config.yaml
model: "image classifier"
horizontal_flip: false
targets: ["angle", "scale"]
arch: "convnext"
isotropic: true
width: 160
init: "torch_default"
optimizer: "muon"
lr: 0.0016
adamw_lr_other_params: 0.0012
lr_schedule: "wsd"
decay_fraction: 0.2
warmup_steps: 990
Rows from block 6 of a small image classifier, named by matrix and row number. Rows with one number belong to one neuron. Each number is 128 + 32 x the weight over its row's rms, rounded and kept within 0 to 255. All counts start at 0. Numbers have three digits each.
After each neuron's rows are labels from the 100 images, of 14976, where the neuron reaches its largest size: "responds to" is what is common among them. Only what is clearly more common there than usual is listed. The data: gratings and oriented noise at many angles and scales. In brackets: how many of the 100.
# gate: MLP gate (model.blocks.6.mlp.gate.weight, 320x160), inputs 0-79
# fc1: MLP up (model.blocks.6.mlp.fc1.weight, 320x160), inputs 0-79
# fc2: MLP down (model.blocks.6.mlp.fc2.weight, 160x320, transposed), outputs 0-79

gate.63:170193131136148153124197110137192117067156088146091094160146087143105167061074131156137155099096164148119122140144112131148122141123150161075144121100148091125127086135159102137161109125098096112154081118195135145108091131063183075114114111
fc1.63:159078128134158133071099097126128139118185189120096129107101074153125165154142182107181202136115117113119155139118139100139104132105147140054158153081099122142121135108111174141150119137191162144120092172153173147133153155109125144129112132
fc2.63:118113169141164086077110126147073127135104163126134161133151091136124099144126138131092111116173168050110168147135059111129161040141186166077146131158113132100195055100107184093131163108093108134091142125130159115129126138087097132156141163
responds to: stripes at 60 degrees (96); coarse (43); very coarse (43)

gate.125:112099063188156158156064138179127140124113110149115099123113115108117062086151194134108158142135156129135155119103109148162200131107097131088139168118149153123137097112105120051157151137135120132068090139134127106166139123186136148131118153
fc1.125:103125154144137186123164128137091137158102105141179140146110129127076051148141112145065139166164136156145102085135122078163191148141170091173099125166147119114092160044131069168117126146127092120130135077150131079101161121099158099167157159
fc2.125:117178112135076059137136150175151100185138120151157146135119136112095160157153085099084151124166094182116160146129112122130135081140066161159076101143153152117122161120183119107158166143131104129119132162140159095179139166155121102097103152
responds to: stripes at 75 degrees (75); very fine (62)

gate.173:121109099151078125167115117111136127143116124145081147144085086144065163127087138210131166112111150155095158140101101100097123097102115107134099083070192128171098146187106108096086174197070146176161117082118042133123081146144151135133095127
fc1.173:105131133153146123131117052157124127157126060105160149140056080127140120120178155057127131157118104144122179123144133127147087063162123065132134127161114137121126137138077115098157103038142118109133163166159114083073118158054094165108185178
fc2.173:136076126133126116094128097153102135201131112137105119137132107149143129156146143143126131146135099121131196029088108082106103130083196166149136071158103108117140132097091138180136122115117128120114151102057074084126076153132155120126095137
responds to: stripes at 120 degrees (75); sawtooth grating (51)

gate.103:146097089072116118099164115126096097129169115106172129149107155089119102145149099166134081076141138070136162161096116109116148187168125136107097135117116057124139114130076111173124112141139114126153125131117172176219139132103117134107159183
fc1.103:158122135148121146113100147182095111158171113152122090123143106123087141167102075162183107069087135174130158184152091022129142072146147137104097136114146136106067122105141074102092129134105142133157148152109074115177139162088130139139165094
fc2.103:152199094137174088158124170177122094100168113108103128091154160126108185194093137100089138108164106123148148175181143137097148143083155183110112112079087082132176137172096099156130065141123141170102131123182122143138139078184140122073107156
responds to: fine (95); windowed patch (72); stripes at 15 degrees (28)

gate.206:118136147168121142111185067180133162172065080150140201187157147130165114158145115130082130141140150211155167093107120131151116116124142114166148153084109149125132132102106193138124198108102133156122145129106197124087151155143103183136078128
fc1.206:171045092091115101151122108125146113131077116098158204049116135125094163154069136094093104155090162093145094151130153113152067113120109096141112142162128166130108080114117161144174117159169164141123125144092155132150089147185144131122167142
fc2.206:116029133114144120121126121098147125101154176096170116099095128161164118152076103111168134124089164155150099126154171136205172113093115147130098142071154105057111157134130159068165154089117095133112118129086139148102130139134144076082155168
responds to: stripes at 105 degrees (100); very coarse (51)

gate.83:143117168131175119149163220128175130160173113130101137103105089134155110114170119205140126129130181113109136147123115057128151114135083137129117088096142142037126183133129111121161033145131126102128146138122103092096082143161149070184157131
fc1.83:046118120113142149106152082086104142146139110139118116094160103147149120085079113085060121128150150100130119125135096132097138134079098190088152110084145181196096109102064162109118153125094176151123095124104137129122131172089154191145095100
fc2.83:155139126075194093098118077135169137152160112093123128086097154172171155116131131093089130110109106117143199135091136129118109149068105139193106116065081132135063158172135153180135114120145192131149094072164113177117092112119125152198131113
responds to: windowed patch (47); fine (47); very coarse (45)

gate.295:052165138110111213113128101134075082052133118113097132142117135133193095153124091096115097126175108176116093182176102148083116081110163107110109087143126101086105110141123074130133105175149120082081214118109173045154117147153165141154142134
fc1.295:090144107154149135096137105148174119148159174103172160111095082058151132142095131092129139136081146183133105153133065134108132105163162178120124128158159135161140121127108117160146138166116180151132002140072138070179107055138126114148084118
fc2.295:124164046086116179118146158084120090167133159145111107148151106133114065105129127137141119133121132143110130132125053107171168065096113145148133116063138092116129132122213079057173096151113152160108133130154167067142133145139116095140165096
responds to: stripes at 30 degrees (82); very coarse (42)

gate.56:124090081146156111140150144144095104127156095146121204168093133218150139132055090163083181154070160104140109114159157149170136168121154101159195134137069092070152143100149176065116150144148111160099153164175121127134149091162151059129065131
fc1.56:093121121150163126195140146106082100142176156087097124181098130165140139197105103154110074132184146090102105155121096132175121206153181142134175185110177118114106147138145115104108118202124178127157123172084153129142097145150157146205100160
fc2.56:102155160118095149226093137120177138162100118133124087102112123142129151168121123059101209156106171143129187131144107204123161106131157133107127115118142124083167143118148165169116100085096153165102073154121156130114144117115110116115190120
responds to: stripes at 75 degrees (81); very fine (56)

gate.230:158090149158103120111121147144115125155200153220089108140094148093127190125180120132096090149112124117105182095133130173103083082104187173095120163124095037170114123104083055093074161141106105144147090045135158185114164097155112146113113124
fc1.230:103153151119124140145075147169057194147136125077159102117108174087126119097120163091162143140129072146131056185146171161100136072182139156157119139135113202061131094085149133165109135204127091119144125126123108119166147130091112100176164147
fc2.230:158123125155162142194180090167157152152087111086159128114113133127117124110102108114143109127120166052089163178098153197091178154125153142093119128104127089134103139101155164156115166070128142131083124154088166165114162117124099153108158109
responds to: stripes at 60 degrees (56); stripes at 45 degrees (40); dashes (40)

gate.271:141117123133126191153120154121146101167184141196135125123109168049097131096069130153118076127156055108105190077149187072095101144153107132120118127113116141104164172103146086217085132129146095127124162106152156124159138110151167118053138130
fc1.271:148113149135134123154158116083086175115171166183058089174115145136125068188126106101105171133095145118118128159093143124193052123102088167141050107097105086153100143164138102117150132154140184117106108142112143157103148109168100107118201208
fc2.271:130096062123147132077058104162128120150108108194128151160181092087109162118173167101140123140095135174143089116144133112172139203079073137148153174129184230138118097134116139154129089121100124120156067125111129128184119163202181087167089164
responds to: stripes at 75 degrees (49); very coarse (42); sawtooth grating (41)

gate.15:122148158134185099082114177217175163132127061098155070166080143122082108176141105098145115150145082115123131084159150115088165136139146181171098184134084104150092064085124150087171124142105162086126116163123104122091137150102116117141145056
fc1.15:162113173100179126114099143193177096128121086102114106126127163143131101107183140080114083161159074108106146089145114109083158090103098202160088157119062130107093106182088133088194117117095170072157081101090164141109169153112123100139130159
fc2.15:150152153098223120178127064176113119141124154124098150114127113103082184144084175119132183108108101125109116103118190108075124107114113173150117129165109125091143047124143139073141101167150119158135211157132148100110136160096121097157124154
responds to: windowed patch (100); coarse (99)

gate.9:144200125117073124074130099065165100110171119161200206153140101162104174158148130112146125156141107120136086135143125123198136124106137135176129116124093147147163205174124097128065065082070141110133161127133113136137148117144102164114159110
fc1.9:087167126183098130147104135140147127147162135164139167180151097135122186090119114143111151125086126142098119118168126055148135137129134135110093160101174133124123050122116090151138150112166127139095164103137114122141132110157099128100072055
fc2.9:122169139109082128175167140078101137132153170089166094123114197158105113132147047145037111095078139076130134122148143114119140091132181155127125129164162099175126087134051123149154122121166132119083101099105137153129122089128138154102158120
responds to: fine (72); square grating (36); stripes at 165 degrees (31)

gate.127:189111113111079108140131107150129115148119104154132222144106131125179071115128146092147126101128095143138116128146152112201158201110109128137159160040112116153171100114110113073165134051185145128147208123094152129150142130113119125166184142
fc1.127:150125103116085066129162108183153110172109095124158180131140122160133168136100118086087108087027151129124122079079151121201148163151093161073122173209159137133156135116159122123143156151136187114159043138205139163101064114112113149155137109
fc2.127:097059130136120102139140177164122079130103176147124069163067068142130137110145124137162116086134186084079154076180106150084120092081169122182133127095142113048130180144125084081102130131102190164079121105106181114129143092105111134104139134
responds to: stripes at 30 degrees (98)

gate.246:080102098159161099190083118125076098110158120159154114080110095141102153135101130130184133158141114165092116178076076140159192101140094099114140151102200065135117147116132116121166114139141123151144107148182134186185079102129140131129107139
fc1.246:186119110115113139198112209103124119121083112178128075113139120083113119099056108152124143177112081117097073118069163092093125160151180086135148127150110102172123181095125112108139156166170123148128170149095122100148140077105160114109105117
fc2.246:154054130155154076126107093158165119122059084171091079126116158150126148130173089054122161069201104163130110153153098146072098141120124153118092162142079091172180130129135098130144088176142138143105181088175101076127153183102098126099149154
responds to: stripes at 120 degrees (80); windowed patch (43); medium (40)

gate.28:115147055091107111155087122171118127124081084125120103073166080098109168100153124136154147087082112165112119185141135152115113090117128128163161138134061125138120186154151157107171102142158061103161148136132107120169141102088113106095095164
fc1.28:118194101092191112120127151144120134162130218094147156114111149123142100209047120062077102184177077127112161026140151107141178178148108069109100113116175197152135121152133112114169103102130123121094175150115129144148102136166164153161136099
fc2.28:039217122130115106099098128087117143110127076146142148131102182109145089171155135152155151180148127093161183123202113136099149121107215089135155137150125122137108118181129156101129078125111131133116073130144098127126154142131170142149155111
responds to: windowed patch (100); coarse (96)

gate.40:112085137081131112153148119122127134064147157117089110112165113095110156100122049161126165155077141152153162189151129123112086185146110138135144132122119109154126081174136117104140163130122118135110133089150105119079175112133064106163122049
fc1.40:095113075169127125132067126164141092180143119156158138080244126069121134200141181100141128143087166149117167153130163165188081108098110161154143153089138112175180094139135165146134107066085078131099156074095132129119126151164190123106131125
fc2.40:085134082157129180110153146107121100208081139119120153150159102089137182119106133160142100129176145084107107131096118146143167151055067144125126125146092161121135121143153080146093093088102105175122136111136152145146141089127153126140167151
responds to: fine (84); coloured (80); stripes at 165 degrees (57)

gate.264:164161140105129120175152158145086078128078149142180132116143116134120168094133193155130151123175136130134097111183162117087190123121103127116133148144102132165175091123113067086144145107078104127194113153113088170152075112117104147153139100
fc1.264:131127104149184116163147110156126163202118135164107138099137123037098116129083155110153174092116082135147109123145143179094175130113131169121184136080089133135120171039215128128150119199098082152148112104160140113110075148117145156118115084
fc2.264:137136105115124143130124063187070162112134030083040171172149158165134161139131143094155115123094131097116159172154153116113157140069189148142126151096105101174120135168177126130093107129122133150140152119145087099120134163122139152134139151
responds to: stripes at 120 degrees (98); sawtooth grating (38)

gate.32:072064125104108205155103106135103149124110118100143123160119099174116073163140176099107190108114124151087142128145101101089166055111155159125139171177135142119077132124113090124117151164152109076121136063171099106115189109084183139161132152
fc1.32:081059124131134169182146110142121164103152107170126115166087161166122120127139210120061061134195173096101161160164086132142096086128144116080108123077133076143142120145099101107164150165110137078124142192147174121081120134168177091121156124
fc2.32:054083111120187146098098100088143146168156090161112096174123122098169148084102142078064114126119118131176173100166150122131168163119133125182127118131124096100116118111041088104113146166129148157141140092136143112112094096156113125158152147
responds to: stripes at 60 degrees (60); stripes at 30 degrees (25)

gate.213:107121139174109133095106175090102092099128140101182132149108025114119117179110153131106101097153137135132119185147119102183124098091127123111129166104167094074126088088142114140137103130118155124155129141118017168098130116195138078141137144
fc1.213:139180091088182133071128139119189096126105196125152138100118136145121104197127105095113121122121136120168131182123106149057153187113116137130097127154136107182132178075197118139090123115161129128098126101106153157154139077163146142143088108
fc2.213:085138122076143114084107192128083122149153107175191123127127227070130100161174110194151089133093092116134178065125062125101119129156097154099125154089131097125134126153164134113116175091117123144103100119110163133158129153158194121153097158
responds to: very coarse (73); sine grating (61)

gate.146:118159118092126158162120091146138132108145108162069183132040116139106034105094140101132179098046164136131159161158127082096159186050117143141152090115139050184134065097092111183143118093101134073134087123128132140168098122136138120104140121
fc1.146:180133135159122078098094164105134097109142099175107130130231103135137127142155125152139202141168079084169119140189119150151114088124156104157057092104142104126170137082125162088139090105095097150130092143118127127148105107128121151190121133
fc2.146:180168134129144116092080119167161154160153198131163146157111153132082092114134129103085166122177134117165079145142158092116108097091146132137143130158128192138052067118128056148152090119134119097067112115159100158141131140115146136090111170
responds to: stripes at 30 degrees (65); stripes at 45 degrees (32)

gate.116:093086060120130152150144138078127084090129133136116151077142160083174068090078100124098050187095131122134141123146135130092122147204107117136127169159086159202133121105099109186099099155065127102141098118084107164116158190064136110061149157
fc1.116:052121116132087130165108148110100110112119091163062109156132160129098117155148085183203162142106078138108148177079083129134121137130093118068079036093139107164122143132142110106099088123113093082164100109167164130168142082146145122106153162
fc2.116:079148118108090161125109178128198136098140130142112136140150153101163164091141116144098115184123119136173130097126145170162126137132074132092145145105170108152159189091067109215096176143096109137138177140132071102176049163081132201150148105
responds to: stripes at 60 degrees (96)

gate.309:152140123106094109045085113105127172122091074183106141123152147087155148131139134113136212103094091147135166135158137154123114113168154092165102122125067111161159124182172155139114151103150128164077103126140096099080076057148077189149131056
fc1.309:104111131097178124116149182125086128149157105179076150132144094132133060123100132159092188169076145122095134136185127170137197122117173176067124135122126111122125063156113126109082112104158142106088162178163141098142083051141205168184110218
fc2.309:184113178136115113142104196134129099140109126081134152125142089187099111074166161123071128081140174178141073131120156128073166094117156161145132117146124172114144110133098180192111109121115222132053141144135118148113134161136093074170122157
responds to: very coarse (95); sine grating (67); stripes at 90 degrees (37)

gate.94:135080155148120193075108154154187192113136092122147142139143078167129102093089092078142139038127108158124116150096138114162146089185074142135178115122155176134165145106140118162098115130136088123059092095123153150152166159107168137109151178
fc1.94:105104111124155092161087146084106156126176161140119106144101131160097159143088084120129105116073107098128126132111115073138131162098177185138104141108107137146194115143189127154090113204144123102165117125107161032138159109158132130107133156
fc2.94:045131127166128150145079110172073072123153109121139085134117160159149214113102164144127166147098178155190135125101152143187116122121147111112172107121118141076113119122098166126115126161135180090093083125157099139156116104160079163082095176
responds to: stripes at 105 degrees (100); coloured (81); coarse (51)

gate.283:113100136091145119172163124113097093096161117136185085160235082159115135051158133136141107073146107060101139097085133087097141123145113112177104147108144126079151114119140108156114162100191165114118112120146074104122104154137142129155117131
fc1.283:154124125106228118101144068101107159129124097124134128129143094112191138200118120151056131133130098057116101196134138150139140071065068136142117193137126180135128146126112134107066100123042144142112104151110150153189170146165123160108134163
fc2.283:114143119135139116071131204157167153167089127129133156166121117170160122142112181134141138106090128136092096084096117122167069106146164085127136150138123155103141143070151158132108057119110111159161135107112099109138058127110109104216112162
responds to: fine (76); stripes at 45 degrees (34)

gate.54:144168144106094084083134160102093141167128178108164122083162111153146106151093203125117129156175144171148086126073123098144183093113135157078062091137090173138137130082111175121087140110117097170115126119155137115171115131148149128133162159
fc1.54:124122086126183121160155144100101111120154136119138191110097097138112061082109137180143189123101180110090103145154179115105167129117181157089060074153126119182138174169105145124109119150079127126094186119137087114170200085130071202139138075
fc2.54:100152109136139158142103124182133118104116103139120108135086133070118174088109105129136112112156180144167099170109157201093106139086100151121143054143147191085161128108143147112115147120100093132073165102206148127124073184153159141142140141
responds to: fine (64); stripes at 165 degrees (49)

gate.260:106145169103145181035178168176109105180101133173087138095157104121118091170155113141123125073091156137110146092115117093134118113186119172109149151138087131125096123085162128071121136165095182130115135113117160081151145157148169126194102181
fc1.260:157088127176127126073101105093097097117100128127140181131074161119162114123233128103119120169158146082121146107154148149115159148092135149047155138089124140127135132128056108074162086126108174146140129144189164168134124114116150197173119174
fc2.260:166041133115039112149122095091147158143133134171118122158157124151166154124147104183104123153073123122084095130140110117083165112129158078111138106059125153129094159158169113113111154127135133159135132175185118163075156139133101103114128079
responds to: windowed patch (86); medium (53)

gate.223:119138163094162162148071136107066202111146133098062169136104137183111153117134178157100109105154123135106081130109137068116125127112069063118122115130133090121080065108151125155160178134054111129111139182116126162153096143085114167105106108
fc1.223:088171100158051177138107088165100094091121133122148147069128083160139089099101134079160152068124168099091146084117178139135141149141173146149127139175143110133111169121103120112088142079087150145139121124161142090084136104136134067178145112
fc2.223:131116117135165114161157148155114222091107108107118129132066104107144137065100194103117119115117115148108200077118143158110119124135088186124149154104093149082104055082112102115103168068169081136181170184094175159142109139119174099110133133
responds to: very fine (76); stripes at 75 degrees (47); stripes at 60 degrees (46)

gate.78:111087149102122156103109112106166103099063138103158098150118099084109131141136181184118096114161108155086147056087118166156075155143141113151147113094158124146131175136166150138109100166105146143149147129143095165125117114123123125108113125
fc1.78:144102130156148177162179110108150151222143144095183128146145153193100088081076099160111091107086129134167079094142113118166137075071115154074117149086140122137119142193112148118113110144110147097165105187076145133096118140146103085134096075
fc2.78:162171071147157106151158123110116065111125121148153144134135086121142106095171156115102107184193079121119175133145104138129169158093146082111151090130128136163109149097076111140128072091128202085094134134169141109075141135141098120078077144
responds to: stripes at 75 degrees (49); filtered noise (36)

gate.166:115159183072118140201127145097114096128061115126085120122197113088076127138062120118115133158155114117083139164159152138107124146193109139139129096132129197127144181179120108127099115116152128080149200109091129139107130139155118078057121111
fc1.166:136168116107118163117120184143153149144132103133054131100128107219135082095166126153127096127059126121120166113118114174135143107055122091118103064123192166169042099123164108121079087132140146099144045168113149154087106124096157129146137129
fc2.166:043101106121107185170143169140154062100104075134137102124095090154135115132134130181133105193132120106119112117137137141116103122161118151175136141115116132159145168091079149138034149097086107134114166141123081115127098115094153126073100131
responds to: stripes at 60 degrees (96); medium (60)

gate.101:112139148177104094094187168111183181155117124137081145094193137145140127087181104130106140095147074115075178112098178159109167109182139113135179127142148165115144137098090120143148138070089175118149170096082179159093144086122122121127128113
fc1.101:172112112144175167135138160116115116089168146129128161152118090047148153171148116088171124176148120098139164157100152148143147080179108097111123152097135119090109148147111123121116130153130083171152162135059076086118141111144126047132189156
fc2.101:120128143121185143129150130130160100117122155165140128081103125125132139136095182157122138087053140140140113133136127144136117162111191123130140166163146132108154193102147212069082097135126140149042110152090130131090119115159127095114064127
responds to: stripes at 75 degrees (45); stripes at 60 degrees (36)

gate.258:108140172159148143128163120159097143147070089149112102097124107171134170139089119109104146125121141158122141132106178084131119168112163126116133139131129100183193109145088119082142065151129102127099099110129113061142169192124150109059133128
fc1.258:120157120164144219130084165115123129071203137153108126147155135104153127158128091119124113110110170119156125135146125094081130138113117185149124143157103094070105115140104185095121145126177148162163087125106131080127078108156149139093163115
fc2.258:122082159128150106148113159106112080125200124100180059125148082058114148110159163102186087091083171136134136119134158110123093110091083089136149174204115182114154104085082178099095184113120107134162182117125121160120179162169124150126077135
responds to: stripes at 105 degrees (97); very fine (57)

gate.41:102099120104154093153137107151116129105073118150092123145134100139094104098129235120148130131170141131074124152117088086104123140166148145147152153117110111151110109150115185119167069131107122068143122136094111120113129130070197104104102184
fc1.41:128163086132095152183128132153158126095105170062139136085175096090202150127112153122150109160096067124140127097103102089142159195126130126127100158163144146109166078098052132101168121095098088124094136122178118067150184143102122130121119115
fc2.41:137201139142121170174115105090082125117080144103124137111133125124135185094141132087204140140139111163125132142188122124151158150113129104169156093088071113089080108052114123112119137165143173106133172133114181099148099064083180140122143122
responds to: stripes at 120 degrees (88)

gate.299:173113130167177121088110077123095106124133157146067126087109084141134128133166104149128113152197129094168065103154093180129111140135156194157141108123108121121154086110125073132084091115117166100105097115133143161168109147086077105110140170
fc1.299:133095130116070169146156159066145110152200145135146143108147132109181106078068149135116079130105125164165142138150116099103080154089132076141138095180177142098104137081122134093105159134137173101112150162118078072148122102081106120143088088
fc2.299:135162116182189044125151154139164153158133121151100123110150115165092089099153116108140124156117099108090161087118124105125170130176102199062116153110195116129168155077171115133207104179172112138149077060162113183156143099120118129113105215
responds to: very coarse (63); stripes at 45 degrees (54); stripes at 60 degrees (27)

gate.68:146071057133158114151158125118127138128113124120170132121151124132134128007130162105090152136109111175123114122144112146110135116134100168103090087102110147151143103133197152079110103123114107055176122148090137071141092127096148067118255164
fc1.68:127217157111167091144181102104172126128103126119126116114140117185131153130167076091134111111202085176171131065144157144127092144114114114162080178091111147121119095130150136118085109127130142095100141107124087157122178089131104159180255077
fc2.68:163126124152122092123131102146160123155183159117154086064126084097001125143106129139149134131140142155110172109125113150113142101150104137131124079151105156118120128136163084118151173146104118177132058137186157073047076148160092098166182131
responds to: very fine (100); filtered noise (97)

gate.181:092119164135119137125082033076114131149136201161211108072111135176188138154112148118092154182086090111103157096135127166138148112140138123133152142148084110111158185127140160102133065139084135076114091138203164130077152151205138152119136120
fc1.181:161111056178143187075149119090087078091144164133163110091099154138129147119150137131103098216100183128153129129158097108138211125092180142158117150094136191085080151088122136066128137136174113076096183144177159139116154160099168167124149144
fc2.181:165173108113124129144156118126125109170145122223087090134085122117123142133091102143133118083154097123155119137176106122143151129105113114094169103097121129159107109119063158116108110118115158176065104101141103159140053134092143161125127062
responds to: stripes at 105 degrees (51); very fine (47); stripes at 90 degrees (44)

gate.272:155147120072128179105164204127133132180143062110084128150180170130146116133152145153135214099088136131129127112160112109112189128136131138100119112130148161119164166155113074109093151136116138116138107180121171086138211139151095128115157083
fc1.272:136192142122107079116111168090133173208135133142219123078168130127203109107111183068132139129089154128101090098149108073108138115176107188129141108128085163175154105073074175133104129158116128155117126073170160092160101139160153163129077166
fc2.272:053195101144139087103178112192135131094075093108120127147120148171190191080149106089118136106156137146133136154128161127132174070108109134141082088094166178141157067098135102139097122072089129114151125145180078127154098094158067127147111133
responds to: stripes at 60 degrees (97); sawtooth grating (45)

gate.5:154105083163145146119149143159133207139160144125190116106126123204066151116184159084121107131170115125111149128127116146130142127114094120178104161116125158151119130121193133136110156138109101055157136123163138143127176124091163174126090097
fc1.5:165108128128118107101158124050100151168128104104148196093145114142179166116145119131094096077112064204136097132117102112154119149184160130088090194102117172140140121138122135088110084132160153147121138144109095159157116130101134114148125131
fc2.5:114142080146143098078097155124135124147172154032124136066141116096106152167077135155159112181110100099123161116086146077169140113140142147138116130116118141177158111186144150185147094108208100140143128114111136154107135067179117112110125126
responds to: stripes at 30 degrees (51); stripes at 15 degrees (43)

gate.314:187142093156087069144150116123124133118080161123100117145103131148131149149115178064146113136165077108153179130115114132062081153129108187132152117113131153161103037151159099065131132138065103179195112102105121135069126152139052154156124173
fc1.314:124132131116109167114117149114173148127098130105177106126172093128178159058047144097110136173064062096124141149094113125186142144140134098135089144092131156085080070152130109080149063115080171064169096072111180092096108143134106092141135149
fc2.314:146148108153147139214099186098101208144114195135129120134098106112145188107103140134075148131110081137116199127184104110133182082194112106121143142068153103153129183181089119116201111115125144121143147117118096164118123075173073106127128162
responds to: stripes at 135 degrees (100); medium (44)

gate.130:118169095157095101111103125120155122189122114070125076078169102099154187137064137092105146149115143146105114172140108069082169120148152117126110153115152186128140138108126125081056126083153165088134133116150150127102139107092154105098126124
fc1.130:193099130068072093110162113145170141104088130139100142137128194112109148157108130108123066076130152088113166124111151165151148094122104156114095120162176054109091113145110143138059102148146117129176100151132100062153145136092080088099156134
fc2.130:116132090149220127111192127151117085155156133185137098150128069179148108102117130085129152168116111086147131144136115117134091151181149190111141116191164146130127131144119130109090145089102104092139129152111185099100085157089142107063137069
responds to: stripes at 30 degrees (59); fine (50)

gate.138:163116125130123113140116133115204108087157108109134066117138108134165136192106116177109099150131132103151099116145129132108096073147165061109117118065109134161192007145172103160127091167196174106112133208142165139161128170141101134116163146
fc1.138:084161162115152054100083110129089115140112152189138105155128127087060089093171097126131151087172101115081125157153151136167072164096092118153118142150197140117115164109155186126122116084082138152094084078111060098089139158098115137118111117
fc2.138:091154145111148146128173152155112132133159128080083087136180134153186131076122143135133206162113112103052121111156068140144145091057161098167096173199157153144119179110155118115165151183104156087127109135072113077131146148138104126089074083
responds to: fine (59); stripes at 30 degrees (39); stripes at 0 degrees (30)

gate.122:150120089069100098170139155173161105183132073094111070149176100109134098119141123147184148128120109159092128175150128098171161160130122105091081153196110145118123152099175129152119171151132148125148118127135165163148179200124190080099120126
fc1.122:146127187177146162076143130136114089130129125141182198125165129128131135063148130129131099138138151133156110224165134115134081129142131143116128104180204097118149071137156142086180093126097087136099122155140125098155134097116136160205135101
fc2.122:075138074117157116146171204147105153137092130055128125150146130155152146128110057093144098188150131116108109100120169135176111138117185113135106101093121104179108084091185109134169121127106200038150145122075097098132122101088138087161100100
responds to: stripes at 135 degrees (61)

gate.62:159145112099147102170125148127103147121140189140117161181070117086173192123113171155134110165083155152152112163146149083166149094149149170138118143037104096172140124107139107103068102123139146148148104119165178083176138120124118119120146147
fc1.62:131121152118110112145163103160124130105126144104127183193155147065144160163129154127119100089119097099116135156102100162129132083097106128173128176003093136188121097140141098142112113098110046131079090144079203129105130079096139106120167135
fc2.62:139134157138127151193115107124144140113121115172083188169102158121137144053096151167119125150053157130181085120103164153146131131175166153070175097137150120131160120102155105159056151126138141112147155090095114102088136115186176089180179128
responds to: stripes at 30 degrees (96); filtered noise (39); sawtooth grating (36)

gate.114:143147154148067130099125156124133136123185140164168200140140155112152115144138168091150106159155169118086169153102106119154093121128178110110179064150127103151155159142191113121138168116145150169103116134149119096176116126099123153123149065
fc1.114:138148143155063152054129170054130121128158147165110121091111149136136161136141131115158111125111104163166075166127187135099173170150095114187194133114158127099116114163139151165074128134125146106138126150074148122117097149222112115093159062
fc2.114:098145123118063150138194174075163125144166143206141097135140141159176131125125177151127140071102138068153128202127145134087133171107188179108127150147130106143154094147106063150126115130123104107129063113138161104149124108142090174103074061
responds to: fine (60); windowed patch (48); stripes at 135 degrees (25)

gate.39:126049096116112124137117128188163136095171172116079128140111132126171120076153169162159109152138088131129160111160093097145147139128142106149183173104123153080107118111143121212090169075132121119133141088069120074173140110204159134089132138
fc1.39:140107095102115098148129117083122113161169106106090159102108126179132099102049118154116146123067177129104147119108194139136143124143159105115056228109179157113145165102089140136116233103078143076158136113125123142112105152048175177168178115
fc2.39:149119150130095124126152124114114175133172153137090158072087086097116059087128156188123149128145174179152171120225074162084128119100126168084154101084090130129104150051118112164132127094102165110119137102173120172115185064141118122156113078
responds to: very fine (100); windowed patch (87); stripes at 120 degrees (47)

gate.38:160146128132143099141184137123117156119067187110143146095094056127192144154103079112150144091146132117147147173103110219067155149082178172128109132127107112098121128106111097159160103141078167142162147118108132112139175094103100131092098182
fc1.38:128100070134169147144146096112179120117152124140099106072104155097117160156136104163206117202152144095173105173161131128103167132118178123144105124114123114123097188169148068147050150150201160155138125122110143148082120115157138091127157127
fc2.38:078126154136149165133136130115113119097129105130139156062102076102098142131125150075121114131170190137110149113134144099124173126094117135148127132107094110087066172112148128155105087168127142157025167135141137139108092118096116204089119129
responds to: very fine (97); stripes at 90 degrees (94)

gate.237:178143128099150113109105126158104141132137106105092137159153133108102129169119139061144114082086090175153104156133139167073064198143132164104149184102065163105131078111163119042127132114115125182123033134213179150134111068101146113170150139
fc1.237:140101119102098158094099140114124121159138178166100153117106147147068102195185069088163148120184128132114083097138170116082122150124141124105113179159092130149114127086179146112188115046182129143151208070145126158130139140117147116110091175
fc2.237:093121104125106100163160167105200051100136116143122173179121148095183110160130123141031120151179097136102098118073083132096099074195120187211121084149127131099119129136136133098112157164129153140103105144101135141115166099077102069087126083
responds to: stripes at 75 degrees (99); very fine (52); sawtooth grating (43)